config.yaml
model: "contrastive image-text model"
dataset: "drawn human figures in many poses"
train_examples: 195000
image_size: 32
crop_scale_min: 1
horizontal_flip: false
translate: 0.12
tokenizer: "word"
vocab_size: 44
loss: "sigmoid"
embed_dim: 256
encoder_arch: "perceiver"
encoder_norm: "rmsnorm"
encoder_norm_position: "post"
encoder_activation: "gelu"
encoder_mlp_ratio: 4
encoder_head_dim: 64
encoder_fused_qkv: false
encoder_bias: "all"
encoder_qk_norm: false
encoder_parallel_block: false
encoder_inner_norm: false
encoder_moe: "top_k"
encoder_drop_path: 0.15
encoder_num_experts: 32
encoder_moe_every: 2
encoder_expert_mlp_ratio: 2
encoder_experts_per_token: 2
encoder_shared_expert: false
encoder_patch_size: [2, 2]
encoder_layers: 10
encoder_width: 128
encoder_positions: "sincos"
encoder_latents: 64
text_encoder_causal: true
text_encoder_width: 192
text_encoder_layers: 10
text_encoder_norm: "rmsnorm"
text_encoder_norm_position: "pre"
text_encoder_activation: "relu"
text_encoder_mlp_ratio: 4
text_encoder_head_dim: 64
text_encoder_fused_qkv: true
text_encoder_bias: "none"
text_encoder_qk_norm: false
text_encoder_parallel_block: false
text_encoder_inner_norm: false
text_encoder_positions: "rope"
residual_init: "zero_last"
optimizer: "muon"
muon_scale: "original"
lr: 0.027
momentum: 0.95
nesterov: true
orthogonalizer: "newton_schulz_5"
adamw_lr_other_params: 0.0016
grad_clip: 1.0
steps: 6700
batch_size: 128
epochs: 4.4
lr_schedule: "cosine"
final_lr_fraction: 0
warmup_steps: 330
weight_decay: 0.01
adamw_weight_decay_other_params: 0.01
Rows from block 3 of the image encoder of a small contrastive image-text model, named by matrix and row number. Rows with one number within an expert belong to one neuron, the router's apart. Each number is 128 + 32 x the weight over its row's rms, rounded and kept within 0 to 255. All counts start at 0. Numbers have three digits each.
Before each expert's rows are labels from the 100 images, of 14976, where the router gives the expert most weight on average: "responds to" is what is common among them. Only what is clearly more common there than usual is listed. The data: drawn human figures in many poses.
# router: router (encoder.blocks.3.mlp.router.weight, 32x128, trained with AdamW), inputs 64-127
# up: expert up (encoder.blocks.3.mlp.up, 32x256x128), inputs 64-127
# down: expert down (encoder.blocks.3.mlp.down, 32x128x256, transposed), outputs 64-127

# expert 7
responds to: yellow top; yellow trousers
router.7:072149150091080181144179127178135123129093089138143130114097158147098053159111129145142144162099111097131188091149115137129118126066149087095152153153153137073091165150092134141074119140126162
up.0:110106122128150153130101088172149090120122116148125088110179151161187131146061112145165133049101097098154113157068168197174131164133141138137110169114155177120106182137125112141112116124163138
down.0:170070155107053121142171131106197108108135128162130094142118126129116125136156188155079116064131083169075019181136090148137125143131171143158106097154147130124169166153096152158131114082121084
up.1:176157159119160053163167118145052170084148158156102100189124089146091111092140130128165054137099138106149222121119121154116128098092133133142109105140084160096132130137124174196129137090124128
down.1:096090101139118095154144106146076086087120050065105139139121116095091144113040104182112148171136097093087154188141085139152132073162150121126133163112101123108132172131135130095127092092146140
up.2:109140176134113086141069097094150099156134088080092108110109158114114174124146120033105100172143121140155062088148084114114098134101102185088095155125114158152178175099106060100134162144110110
down.2:121142155128154162102118141091067169130144137125115092102111117106073155064146090110089067145096115102091132185144102114099189132124156135141103075171097168085083153103153063106117074139135106
up.3:094112174160123129066094135136153132102137091134070116152151145145135102129148084174091133152125138168140134132093101031163107150125082149108171093124193139138150175114175107150134101100128150
down.3:096134124100137106108141084111101152134099181123167160107094131116153092136102122082177169187135148120052123063165122133157115136132129181096097142134151145159154183094204139099099149129177131
up.4:103109127128124119118082108058139134117132172048104114153156105108134154130168177152150044106157054141104134129133133090196130154122138162128120178146147114075145113119201087110123163245128158
down.4:136139169110128101164178152106111093063138123142158146124115107091106167168102129148116122132176131106145150095086123117193140107168165117070152117136110086087150137120138206097139115124094106
up.5:183185132078080127113093161154167108113121094131085153113160155111131064209134149090127125089066130159150046174122130120162128131089194060125136105129126098096093100186098137190167119130125133
down.5:139117129180150133145139139116135099136149130134123163113092120138201077114089141165148090157124159113148174112143145238163121119144097144161139111116134106147127154138176147157131117134106112
up.6:125140129165092184154126116111138126157117119118160130127085104210114075135123106167096213158137133126143121173086112006113133081103141126119100139181137116119112083111117067104091091126085162
down.6:074100166068190118178121067153120063157138168121129081130140113115092113140116137052174169186096079120120162149111134150140056126094053121102120197176097128103147161091113118127137170110037139
up.7:166126109165106153136109115109102152100100112139075134148135098131173114155121106164174140151099161076125170158175147164173127117196146100085134090103140040121124099096181130085121109124156139
down.7:142098094133156173147156163167115149169086086117144140160096157097137017177139177127084133126145110077127105156120157157106162084134153120144107199132091120175152115228109145143119144156098094
up.8:168136130095154111139195166199169113109207158120122056148087152199142129127125106057160178093151111086102111134085174157151065119139096100135125130095118142120091176131112142139154102073175149
down.8:124095079133164166184145151165098044162103162084206131094123117120132113141119087187105099092177136094148100123092160101117174110079137108155077171137110135153158130165067148126106095136141096
up.9:181105088121135154138180105146108158131196170159132095148147109078119137144161066131192106117166127085134101096119103140108116125157126183118161103128138126078162131110193095115116211133083161
down.9:133097160050116135118217092120125082108113137190097153139079089131147177100094147187098154092101167094116133122108111151157106161071128074180122115123153109112115136108145191107125150110104108
up.10:159104096116123081082160141096198161183115095143127112154141158150102108158170160136102187119077167153161188123121159088126113145153120183105104098128147083041152142165146146096135144121177064
down.10:190113179121099098114155131095149140173095152137091121158099107109143145131140088107091141135117159109052078153162126110132142139129038092119153141166153128093162142120106148158054154143083089
up.11:143049109107106152104165171121111103146179123125148113147166159130133118165105090141118134106146103114104047069112150131102117106157128150081131118165133081173124132110098153141156167172137119
down.11:143099059090125139133150093132137072119110101123122142129149123110128115099136116124096136131079141103083157161082135086146139090107088097228116126219132118126203127090115135182114112112120125
up.12:120122087108134088123071097127170172134137089141134125128120124174146136093132145133079143078053121124147121158146116125098164126132146077085127086139119172096153187173169124078214132045146160
down.12:148103134136190116117141091100112124138145119155142160055126135129147162099146143130097101136129132155082155145156108128188098106124160201099182061127100114115143134058128116124128055160183144
up.13:079167137076141118044100084110149170132129095165079087105158150131120094140180064167120100110133138112121219142133079118121082122160100142135147109132144096136099149117086069075172164110074153
down.13:146136152133159116217154133166124135110129111173194107123119139085114087124104097144185139172147093113177148099122104179141119119100106113165126165160084147122152150132113120098174123146104181
up.14:248149106086144136127166091151095084101171168145160125119131111088105195133158136102125162165140127137174108103138112149090092181120103201095180137164095147124116162168073135175173157107135104
down.14:160118148244191175133155089152102128129131137152078102135143129114173171141120163110077182108127120065122105157103108105166106151164137153125168094166126127132099149072109112136159097123096142
up.15:052200122159137087117135106145143142085121117167113064152138094017079200121132161120134110178116148140141192101123101133108118136068121136159075193105101162078171219122099144183140153128080135
down.15:103105137138093143165117125128069132145095132120172115139112143101042143138063149087110128188097118044110094156115131163135070131111065112136122183158131132147152208133073176108124110087176182
up.16:141152146140116128152147074121181144118192136156109109130170118126180110080082152192068098157130133170124131160091134144110145209125113225163142143152123125134147079126129134112127138154120110
down.16:124090217133172058124108141128105153112105135108201077130131122161134135104143117144161172162151135138135102126064131157153152189141122107157191132148134158131122197133157179094113103081112107
up.17:127121159088098108149129146115159176171122102126126101069091122192124167100138107185091104172147142114134144114097143118163065149056094162152151084173144144158118142088135116076077115168149128
down.17:107141183061183088180100177137135141094112152139155129182135162070080120146135141155203152172104123164149144130091158108126109089066121142076165154148114154104103181109165111120112163145114158
up.18:152115165073177087169104128080140150100206187163159134051136182164161115166159130128127145175160139084094145054140140142111111135145146143142163128119141134127122149114123083147135136121154080
down.18:171127184121140110123166198192112160199123106128174147150134149054094126226175141178123094091121108130122094172147141094120113148144127117148107201175155076169107137141156103139101163143121119
up.19:012116128128105085093131073134112119109089128101170091117097098209131127093121078142113123145136087117127092115150061122145119136147143066135102159096142130162126139093065161146116116115111093
down.19:116127160090128148124113132126128139112132138133193195082080135109085120146120129084150109147132117169069157126170088138166083165092138102151123172155134163129125163140088138106127156100090154
up.20:075145174113144143138149121087124082135089112104079057117094120073124154074136065122179130111124096106135113109163130207188096163136115137138149173130145172136126155108129107183141167064135140
down.20:081142131118119118144132090122082170136162129134194148080091180137093085206123136086156078187120082117134134134135124128068062070112104148131104144133118162126114110139117109126127160088134120
up.21:148088154145152104159084164129117134119215144147119078175130074051110121190146081151121077090119100146134153101108099143124151129116106111175157090126118150171179208162093146192127160164177140
down.21:161170166179147086157170145122124121182140075103153116169176100112099149160174096108095102107122110122138123119143094155138082117064109121098218118174142146111125134140136119140199137157110157

# expert 14
responds to: yellow top; yellow trousers
router.14:082180140167127165148124080197088141097081094146161068130149150076127092098111217192099121172111125135184167163151077173127123143103149147139106162172129151130138165157183119175107157143103103
up.0:132039122131133113016152127131139094176130156097127189101122109167112108114114115169139161121097120132122112152104073114134089136093148077074109151104144132177134162115181129115147050125150135
down.0:098165143139105127095098099063091154175156107125125202115119133110110101110077163149166121143140082121129132099099155125187093191151148170156144110127117131116109142131131167126107160127073171
up.1:105123121191127062156075149108117171093069123130137158126126098148085140116115101084083115124084138099087206127147161142114131145102097136137114169155157174072134223140077170137107149143133091
down.1:102097108132056154079105109117142126132129119108123103148083127127193138060062119092162204105169137087109171114167119125118093109122098099177106154196107091134082175102100115134142139141082114
up.2:164141116054093168108093169123179166080173117145128134124175128143155130118098188130136143097162095161166146143153106062114092108157097123176142142107155126119085141136153081097150045118143205
down.2:121133104108163195105178115089153063107133084077174160159091097141123120118139109144117113104087104110091099096107105157137106143114134061179103152077105057112101126136074129116203131131092080
up.3:128184161105165106141200127183184152154114095200175103143149160071108158144125172104187087089172115125096140061105143156153128118102129100151188182178158127071128150154108141096155152119143181
down.3:137183137144125154094110103151138091114127131143086143138114143115170181135137077131208096084129171153105188131121090139104121085100118107171134147143101074151103125117137147080094167059140144
up.4:121144098085123140099180134133118135130077103157100118101134102131096180132164133130134090126130141085074115112131168170139175138114121102168097171065164152114127133102148146155131129110122135
down.4:110160123102148152176168093144094142103213124152078108131101115156117165094075140088128170128137110150156170179090147123141054095092115111119140150151097162112123086095133168156099092119183129
up.5:049165086093189161129181069154141126176110101150149072147099079116150127088149124165105138165079167125102104143122108210174117155133122139130136138081161116173143156131075176155131180092099093
down.5:133171134139120156116114120126133051108138135116120091147093074127129118119110108156157167145143122154105120041203184102100144122096086076192092177138076040104103159085075109131104071100109142
up.6:158103153101152071186159093143183091127096151166087166121130132162120145112144104125089115178179122108056096152125090139150101109099155161177102182177154173060130078081089096158144130140139120
down.6:145125141153163163076148092164130117122077170160100110128147115119175087106187223118162116152141073155136145164072100170144142112153083158077121117102124136157110190127081178117141112146145154
up.7:149114133116161025106109099125117137152176149116177107150122163164078115109086079100142201113148101149128053133071104138086159130139146153075149156094108174134141144138137107135169116140150155
down.7:075104092136086131106194135178098077115157107090211120087118113171143111150121146127094117166084081094116142109159124127177110117093102145143108095163130099135135160126149145124148134125094103
up.8:110161121106143059158145145098121139100119109167056131144140154112104213142086130114107152149173126121123169164120163128114140126167166158130137142158154141197177116204150077142107134111186151
down.8:095047124134191156074156090089122078070147084105122123149141117160147096138135106133141119134055098080090204090179125146131133119088126077168127120109122100140155133096098171116157126094119089
up.9:081106140101156184153166139153131113094084194101136136124099127146185154105073076128153068103103115104142092137112120083125161102129105148143160110111142177108114095142126157145093132180104116
down.9:147080080128170135052082086068117089154150184118135142132092160131161143037102135114180113129115093085114190100129084122119136157116106115134138124085115111101137124129113204129117069156125109
up.10:142159084103130152101091117110143091100117105164123109094138162152138150103120130134166163097139145185163097171080139067091093075130124150108076111116129146069165138149197091181097111151120176
down.10:159142079102122165198214079117086103132113143127145115129094076085122129179123141101086170155127042098094145143134140123085075117129117097094081160127126113125119115145156136107146147060113111
up.11:096110109106102119109169154145074080158160126170137122099091179071102100176110107128102139186164132089073103114097133183118100163124099148139106172085191168085159154166139159142109142151098065
down.11:100163129096143174090109120146093129150133112124134143143116135191138096083058158132175145152134059135101122134130145148100125099125112116183078183134102066152099118138097131115135133101116118
up.12:141146110124140133146212181101191126116144122092056138095165121125137206129135135122137126152152154115123110160141171177120104099139081128123114078126112153110149119147191097147131131173162138
down.12:126162129082151149053154102111137062111176064105104101144164083132186152139113156183128129116132083110103101136152199106118107150137138122132104107168148162098120148135089144042120165129131129
up.13:078155157144126094072110087118084122113058120121140094142160126161120106155079125128153119231161121152102153091132081121149177082094096117167142133135160120125118146109152078126094080129126128
down.13:049050103129175154129157068160121124152133124118069077127103128179118132075113127137165158161110127114150165095157122123156093137115127078183119154203145105103144129130070114110112129095069140
up.14:135112100169085098142101148095174151157061136143078181142110078187155129108136134161126133120100131100171103168140120076140107120095096164155106094098088179193121107079163144101058110150138177
down.14:098138135121158140104103123085133072130133141090123059128127084106171147174050128061130131167100092091097147104146148167168110117150125109158118080148134094105127136108109117124127203170065115
up.15:108135111113120143075138175103144125158091101156118113129158146112152153143177086087108186102137139122061120108142124074086116073105093092097116092108143137133197168155141141151121160074114137
down.15:081146099112136165112122141157137162062158193100146163145089093195111120164058113160114121094080169133160181123110169103166150161139160127133178157070154082170187123122130138144135106126123137
up.16:208122097138109107150075190101150142161190110090099121125151122160124130159079168126136150104109128140138136122106123058114146134131100164118136114117128186131091140115121149106180079133142179
down.16:101174122117157118118111117095117153129144142077112061145122131108170128131134104104149103220114070067089145089164148132100093112112134095153094155159142084114064146153086167175128139113105154
up.17:165110131119138123105176134140086100172170135115112207131095136178108182109074071111187081138124078116154188138160117198141118130168181115082146087137173112157134108126114112126111094085106098
down.17:104162104129090130157147152138091127131064084134134142081110082142124086074128129122123052083173149176075126170104143107164113142098107111108145115127117109103145086093134162120109094148092146
up.18:128209115128159109134127173123082163192145127093121133111104168183139129118168149094112125191165110121112158160158090151163105128104131141140102154099078195109137094192119135123099154115116130
down.18:100132161149127072135149091152141104146062102102102120117077139173148140106125140126136103164126125172135158161109124143115105074152107089199090152152124097103108167065103121104107084068057074
up.19:109158165088153191161134163136105121117132079104112105097142121137097107165067111104170117058129125170103124134079086106127048174109134076122118145073121051102079073085095098177165217108102130
down.19:163140181142149154155143138147167123103157143062195088145113112141147069089157104100133164105151114118095176101163076118082145132085129081136121123129107159147069172134112137074131027142133093
up.20:162135162084115140094123129096170126132109149132082160152141100126143159102127166072161160146212120176087105147125121137138115097105082099126130143108118107132120136120089145197129122190098135
down.20:115069113100131109188141128064085194115102157050130117177132062137077084156086103128116087154126084096096080165123108196112098134124123111139088137106127156135206123156129153094103170105146075
up.21:121167139106088172091116045152091130141103134111113091131121131005088111125114128132111151152130136080121208100118113162091156129099049154155111140125087142070142216124092120159143109181118126
down.21:097143102125097153093133065109099109161148106127134132137121124142095149052122143132134133176159140153128106160143120066142096125127077077204125149172102137138107144062098116172126076115072094

# expert 17
responds to: pink trousers; purple trousers
router.17:101166143069151173147156078137162123155151176113151098136097152104142079131150145155158126191166109102109170100136147178089107188131090175121145163153154157072148165187071131183104187120091158
up.0:181136158140146067160163164143127107128138088145162113143115153108130137158151162151113121126120101149155115121108096186109121091099175139072093092173150079126141112149140137146176119107130202
down.0:062109114135158186137153094159128132150116162074128135151111157144112159112113128168120114134125118121143143125146065083105133085095055125152183123110082149175136198148111109101120176149139098
up.1:159128134136129129128076138113103112159134026094174153127118085186121142139170119103076107155131141154158118165099082089086122128142149145119128084154145095159130125159156122180114138104113101
down.1:160108133173119144105142148105136148123181116104112142182105173110130116121173131099151157126211182193134118128160152097228102068144143116143112090125086069086125145087133140121183108097158169
up.2:209183130212180187130081148124114126094107135148175086166081128135131144056130143142100159141135169108152132172111146097077074081118116093107087132103155121089149123098175078105113094140111125
down.2:107021134118121166133170082077151125145089107152095161110125060147155133147132132096136108115153107105114146090165122125210118107138179149121188114223091130045196168124144117140116119157131119
up.3:126125158111124135084124138165203124162117118116175136129153086136123128150113118178132108107165155180143105150149119065146130080125108167100174091097142145116169089111172131177106178135154105
down.3:163135140121156144111181116148151105148190146161131102167098093100116154086164146156094150199142113098181123083190142106156078048063181120123148157104130099107159172107143137110098125085124083
up.4:175127136156104062068153143164095177117173128153115101137130144144165152099124154121166140153114131118139115140158099094174122128118140144139075116110158155160108153096129085146180112144133151
down.4:123142079098115139158159072083126135154104161080135058117107123075180136096152148112125139169182114126108114131123124138118144137170045139157109190139114127109094111123127142147168155184109064
up.5:182160122177102116141150115122077151101105117114140181105155132159081093121178110084150095085063086090174074107158122117113183108149183121117184131154097084159114088111039153074113128151151107
down.5:118111129131098108173131164074144104149073074137091170145100149149110148147144146129120152173180188143138139117099159146125125150023117110088133147128170166089049211140126122122066126149164106
up.6:155153106126149086111155135097130108139170132124113127106102126172182110108110150163131098115142131142085102112144111205100135150114161125090147029113121100101162134171164063122122080151089114
down.6:100123143182108117111182104172132113160114172110121140130159113142106143106118185130154131251178100157136136117157110131089171127138117141167115144177109102128085136122080163106115115099084069
up.7:105072164172095118134149135122150184099078090106098140154146137110113142130121161185057089103138131149142067102098130114123177154163137166112093058156142122150152094115086102150083118122174155
down.7:156121126120110112110184068148087166116081093138118142135116109103096103154129143133165141133088098107119148138059136104183082127185149067065140157120102109174117094065107155122149139061119127
up.8:112172090119094083121111115113147153123121129172135149128112107125184193113130150115065138131149178084096224093150086084148126123182190083103139139100129110127061134128133159140138145137111104
down.8:089151108124123148118123047118161114145109101078098155168165083174167099120121115127128111137125181088116146179026096186169108140136150146176151149121140186108150079138172149075157110130128103
up.9:109119107106132112100108160135129109135158146208141092171141172091075176146159135153101098078107161122129139069062084179129126082139149199130085188183154142146159146120133123138141099158104170
down.9:127119062113153156140178097103112097148145114099098084090109158096098136106140139103139150200178112123129175101078122121035072189097080104094102143119152092094121235123052139112114080148128115
up.10:199098114099183034140125110145101088137146142126109156145143175109157139119098114217126112057156103212156145109179123191118097097119135140103105126078134127134177105167117095139153098088148168
down.10:153080140159137107175109133140122118104089146152142130131172128083087179178165131159158129143130163184070125049085103079102159086098148100118163110115154132121187128138131139133218193138127096
up.11:089108115110102138082164145120140117168119108204146168098141084176108200106097158147116117109154138129183160136140118141157149126191130132136140132135171180178107155178171114151118136175126171
down.11:162071139128162125127149143138121125123087171136156197133124160149085139155158176174083122152172139130123153125104131120070095079176022140126139068201063142145131084104106175191144184112159146
up.12:132081066139114127093101125157102151117143116163147168101112084164108082144099098146160018100150079079121162194107122128090130135151082107110122115179115154127081116144169087144124150155121153
down.12:164133138155125073102181113192142148122121144079144130084112140151175144135184122115169151143113119126066103074176116156106115091147213096208190074151146152092094093145174116119110102075120172
up.13:090090052119127086098098112143065155089116108138123131103120109159131087145156080087119136029133073133121078128151129136116111117134229106126165103119083128148126137118043130056169111135151078
down.13:140128127119138124146187174108137107144106147106070134122103123160110145069084133127141154148172139139122151185128175138165075131080120118143176057087125140129077131143144099104192192132159136
up.14:134121190105109127117136161207133145146130114140140167108133149159116162068140133145133119137074141108168150137143099100091137191158063059111147107066115106166136122104213071154131162150094141
down.14:122110136177075175164135169147123129098190134156101109136108117135151150143105094097108179190060138136115160094160156174199096120139158165099096186180109127044116101104155140152148148110140102
up.15:125132108101091087095111138114092090107168162173076100108131093159167188177106173135190091118134186151149156074181139112111121099077101117107106130136083102152161059172105130184154164118101089
down.15:033141101127128096024098105142101122116131096139162076169152154099132157135105136105119141124088166067115138181153110149162080088147086123130080093089186078101084141115114116109101132093089136
up.16:141101112104091099143161188149074084108187080159169175122195145224167133143171147097154144118137146155124097148096131112138011122144128098132185107128121120120158144123103105118129096096146139
down.16:137068098181128201125166106104149115167134128113154140145163186085109068146129112147147123165136126086125081079108112088114146131080182121142106094159113152110187117135132176127134132098171172
up.17:167148128147120235121138141150178166163104105152094156121117096117136107078056142111156102107164163166143123196153134094169176083067114106158127097093118128158081140117171132063127138044107110
down.17:133078138113152149117093115153151116078137132116134149155158097133124119100147179153120162108133111077089147066081130111146155098096165169117132127093096119072167085164126190187144180104160116
up.18:101113106103090092065086181106151071084114163135153122147124133147126166121120130140191189073138098067110165102174116110109184136137152123114129140138139131133131135086192196110128122131149185
down.18:138090124099129089110116114170154109148114173129163123102115127081143143134099152114100129134134112074169111120099159125181160097067098139114169136188137075106128110177070096110067139099126169
up.19:074108155174216175158048147131156131143158166176123162102135113109170172082139145115094148144165114088137077199132128088120106162097113151137123074121160151196090131148131105160116124138136093
down.19:102112169088064117130126112122144145127104169131147139180080110148101147157167138190155091166144155114106155123160141191161170162114161098094163191142098099064211065157097107086114143199142157
up.20:123178114230128069068129125142118123137147143110156118095120183128173122119069135092053166167123133142146132182103102114090138126103111107108127096150123134093143104149168128104133118156190095
down.20:120130101073127158108157128100109182107170084118133159033113095134104125125148117151154099174145125147122149155125132117142142157100154169114092126158159204067149142183130124115102207102132118
up.21:124097085176114135126154162048130116137143143118098184116134156151146096163118172145125072101079171134174118090124128142179155131124128109107116156141107121131094154135142158149169128113189099
down.21:144096153078171098203096108122129127135100175076134135140113155148138065147158156161166109145172162091116101095138132131138101147173098103135113158080135151185084056129179101150219149089132110

# expert 28
responds to: purple trousers
router.28:042161134130174190136157117169112129127111108125136067132137167067101117141113091126138105179081102107122159118126078148095093147141093135149073163169119117184144180171145111144154120128092109
up.0:089144116139160102120084181154110105122154133148092135081108070144196115103112097137154141108190117156144158143056161118073117124140125143139126153200107122129146100093070100119129120077109124
down.0:134131115127171152120102075136120165140135126160145153118093040101159156072132121177163117078158133144131132125143044113130144161195125084069108179167163124143100087100124091116196135199102113
up.1:100095118162101135173119097177151113111140164129130155105128070093129193138117149107119106160085115132175190123093141136173139088110137154109123148167129116125153146129053149153066141069134160
down.1:104125132117123188116080151141127174134149157148150153098155118103137111115115084159182143219072144100105139174160137076136083158149120107137104131118067132075104168086136146128150092146138159
up.2:070101114134142146118183108122113139187085189097141140155138100091145108105165127125153077153146180141107128132151143114109093122130125153118161031079136140162184126184127072143112110167156137
down.2:063134043116181120100175100146098131112103090137159132145130175097146037057086128163123122144069174146091121178158107112115105123126085132110137141115132095085161134108179103110147084092110123
up.3:183133106131126162144135126117137123210106149072129136059079108136080117149099106102183083106126129167108111159133122128109128098103149177120150131127199118089111150108188054058161121138093110
down.3:163143128122159151160173099132142128100159115157105058148145146099128095121155157137082041216183171132174107099130116105114163117107143139082140129182098164103110134091136125113088097164093136
up.4:206093074114101142121173145191105086088077159159112107106109107117155127112155130149110113156118090112106135147097120097098145099164163100101123116146132111174162058131066114117063129146119124
down.4:153149168092167133140201165149089135086137102122112141171078161129064098197136102101159158166127126105096158177126100129132128111086079150156100127112084096125172178136152128138151119114083107
up.5:168149204089079074132124119095171071165170147133175117159114096130134165130106134169160113141164164185136121114133098103118069167103118109129107132105130149170187144108168126197128154151082136
down.5:140080130169110121142075091179090150062137050191153136177159115156098172110154106117114126115158134161148123141153077089161066115129160111108159174149130147133147068098156133123176133196131115
up.6:113149148152124109144072120122124096106113125145116142154113138178145129124109149099132183045146148118161111110146155133175111122152165070085146075080167120103142082053126137170089123135179106
down.6:100111154123120143126073137098196121107143100115079157145138115096195143134108070093130075137150178103170167126173140063150126158134121156151176163115140113141114134112110125086196156103158200
up.7:088198192142121115074175152135143085175163149052178116105146142169160131057126124135128148177152117137099090141145133117163129114133101113169103107154110134111166087126080091120137135213096161
down.7:165157121171104122137158119131148113130190155149106141113088144178135082080130070120180131109158111119096091127106014007135141087142125099096118145148110131147122070187146133097184093133120107
up.8:179149124087157087123064136160128148156109123097112118098120083130106081108090126091098134116075114105112137180154141152118125075183119196104144134151131164196103150128117159151127164161135125
down.8:134133055098127100143149109057118101134131189118104162095168133127136131121162191073148139133096120116137102072090134100107144124121147104135122152095107129143055118158086138146160114113116114
up.9:195059122139091109140121123125139158073148086096130127140153180105133192136120114084121075103120091182114070125101158094102178133179104096161088134096100149076146073107117076145106137127144133
down.9:130101195162097153148166077096113167137179190019105138141148105121136179116187166158114057155124050050143119147166126117145097065143160142093106102103120147172155139144113150062141159121104137
up.10:089100136114148128123077145108132139167128111169131164107098111078162140136120135132112100134110160189170153135155149143165087108097166096215156155112123195155135100119174117097101117172110182
down.10:145105147153123120129119078155104133090151173134137172116161148119111119052134141131192164120103140170178149121124078128135147158121146161167137118128150129084090078122178153130109108138102081
up.11:018148135079104105177107094133158097120167080111076166135123125180129180085103201121101181053125117079137120129120119035098147171127110173126101146135127141089079154081141107142110153151108110
down.11:103167111158116172111126182155165116127115112133090164112131077153133084165164130125145098161101162103103131109100127114132099116144131055170108144163122143071127104126099180160156111092136154
up.12:122106137118172106114140106106181172150118137072116131129129087119113171049105123110166132130111194139131075111101112138161127107126124137110136078129152170143121241100119130139100101130115126
down.12:122150148141209104112139097073152136140116129136149151106120072125174138065136131106118116094154155168204097090156172026109161154097108143139132120169117143084112104145166111111166172148146157
up.13:083166165177165078105124114124142109125102133109154165103148142114173144115158226128080158163123186119097116166103118107118114160096101122132123181119097102176150105188141118045146119175118150
down.13:145114162176134133103071116147105086157178094111155062138137153124087081152135103126152179047109162135059104162134138133119117127072120120169081115166146140188121117118095142176143086084152087
up.14:089094118096167163132101106111131117158068095134180142101104084203148131098120123086168098129178130100166122086124123168160104164079125114147151142138121106150153113112173080154141149091118070
down.14:115147110156117165136114132060139161085106124138130117173117173111127157084148143199130148087080181098114080147187135118134162127141066176101132142128083113071153160104131094109103078088094140
up.15:165091075122166093092105116151074063109087178126149098141139118132176084107101113127171081109105102169069113108152170113085174084117128124137136038142089122121152130158073143106179152088111123
down.15:121181110109094175092138096074116102108169155093145163118090106118122094056131108172099156121108161165087094147148168126191161137091062123115076140117188122125152096060137144102154137162136160
up.16:107156121113175086134147159071119132134103145084161097035122103048133142112189121172121108112133154124082073139106133137064152151124095121148127043071149124102203129139143102070204149124115101
down.16:116095171069149119152150065121125127118115092154196095135148110149180159114137106186154090077169130146138142164179103153104110129152153084165129105147173139118119148132116074119109130155083182
up.17:159101146150102164141111130175148142132044075141075159116115124163145104079163167092157156233147131092135181086129156136136117138110095177098107126156102148102105072079167144153096069156138106
down.17:064092129120136165154159146129154143125144179124080108163097122173130095157135176149146194126074111142099178151124132179160038140102126167123092167121104161150119071153156151092147083158099147
up.18:115065164164118123177152118106089117115098121167157170124108174085138143120107077133137126142176074082154171128131155171123098115111152142158117204101109107063105169123091168147066165127135130
down.18:121133137029090110123151078112177125069149189090121133139112113127162134164206111089153146081127150121115161185159119147129130216131195149126157078095101189169103172143131131113113139154140137
up.19:110147097161087092088176111105128138132180204159067160085164086165161122112145086131135085046099105110119072121135145117092111117171130153104095142114166134122140067168060172121097082142151178
down.19:156084113148134136103180151129216116148116116129164108092112132116164119128129138127165210103152123150182120154057090136074180138101094117149139114097086131146119120167108148080165138106083139
up.20:115150175090157090123136062107187078098127136156091088129088132141136135111154124124153117116113158127107112195091165125101116148133136104160137068160113076123068094085063105136151123133159157
down.20:132162158094119083123098132106160127155121167092111136169096185169104063147110121127154144106102120102106101082094114137171132105103062124148159132174104133095157088119187122109096148110116084
up.21:154064118160125077095120133156074121131111089097132135167095085089117183177163078100104144110102091139166175078103124186114121124111158093086105103106142154090069120134197126098103135112089115
down.21:130126138128166124106112120183128145130120119115158120165118152151089166168152137098171081142142117070138126101100134111091050098203090067163134129136164123091098104133167109154107141146101156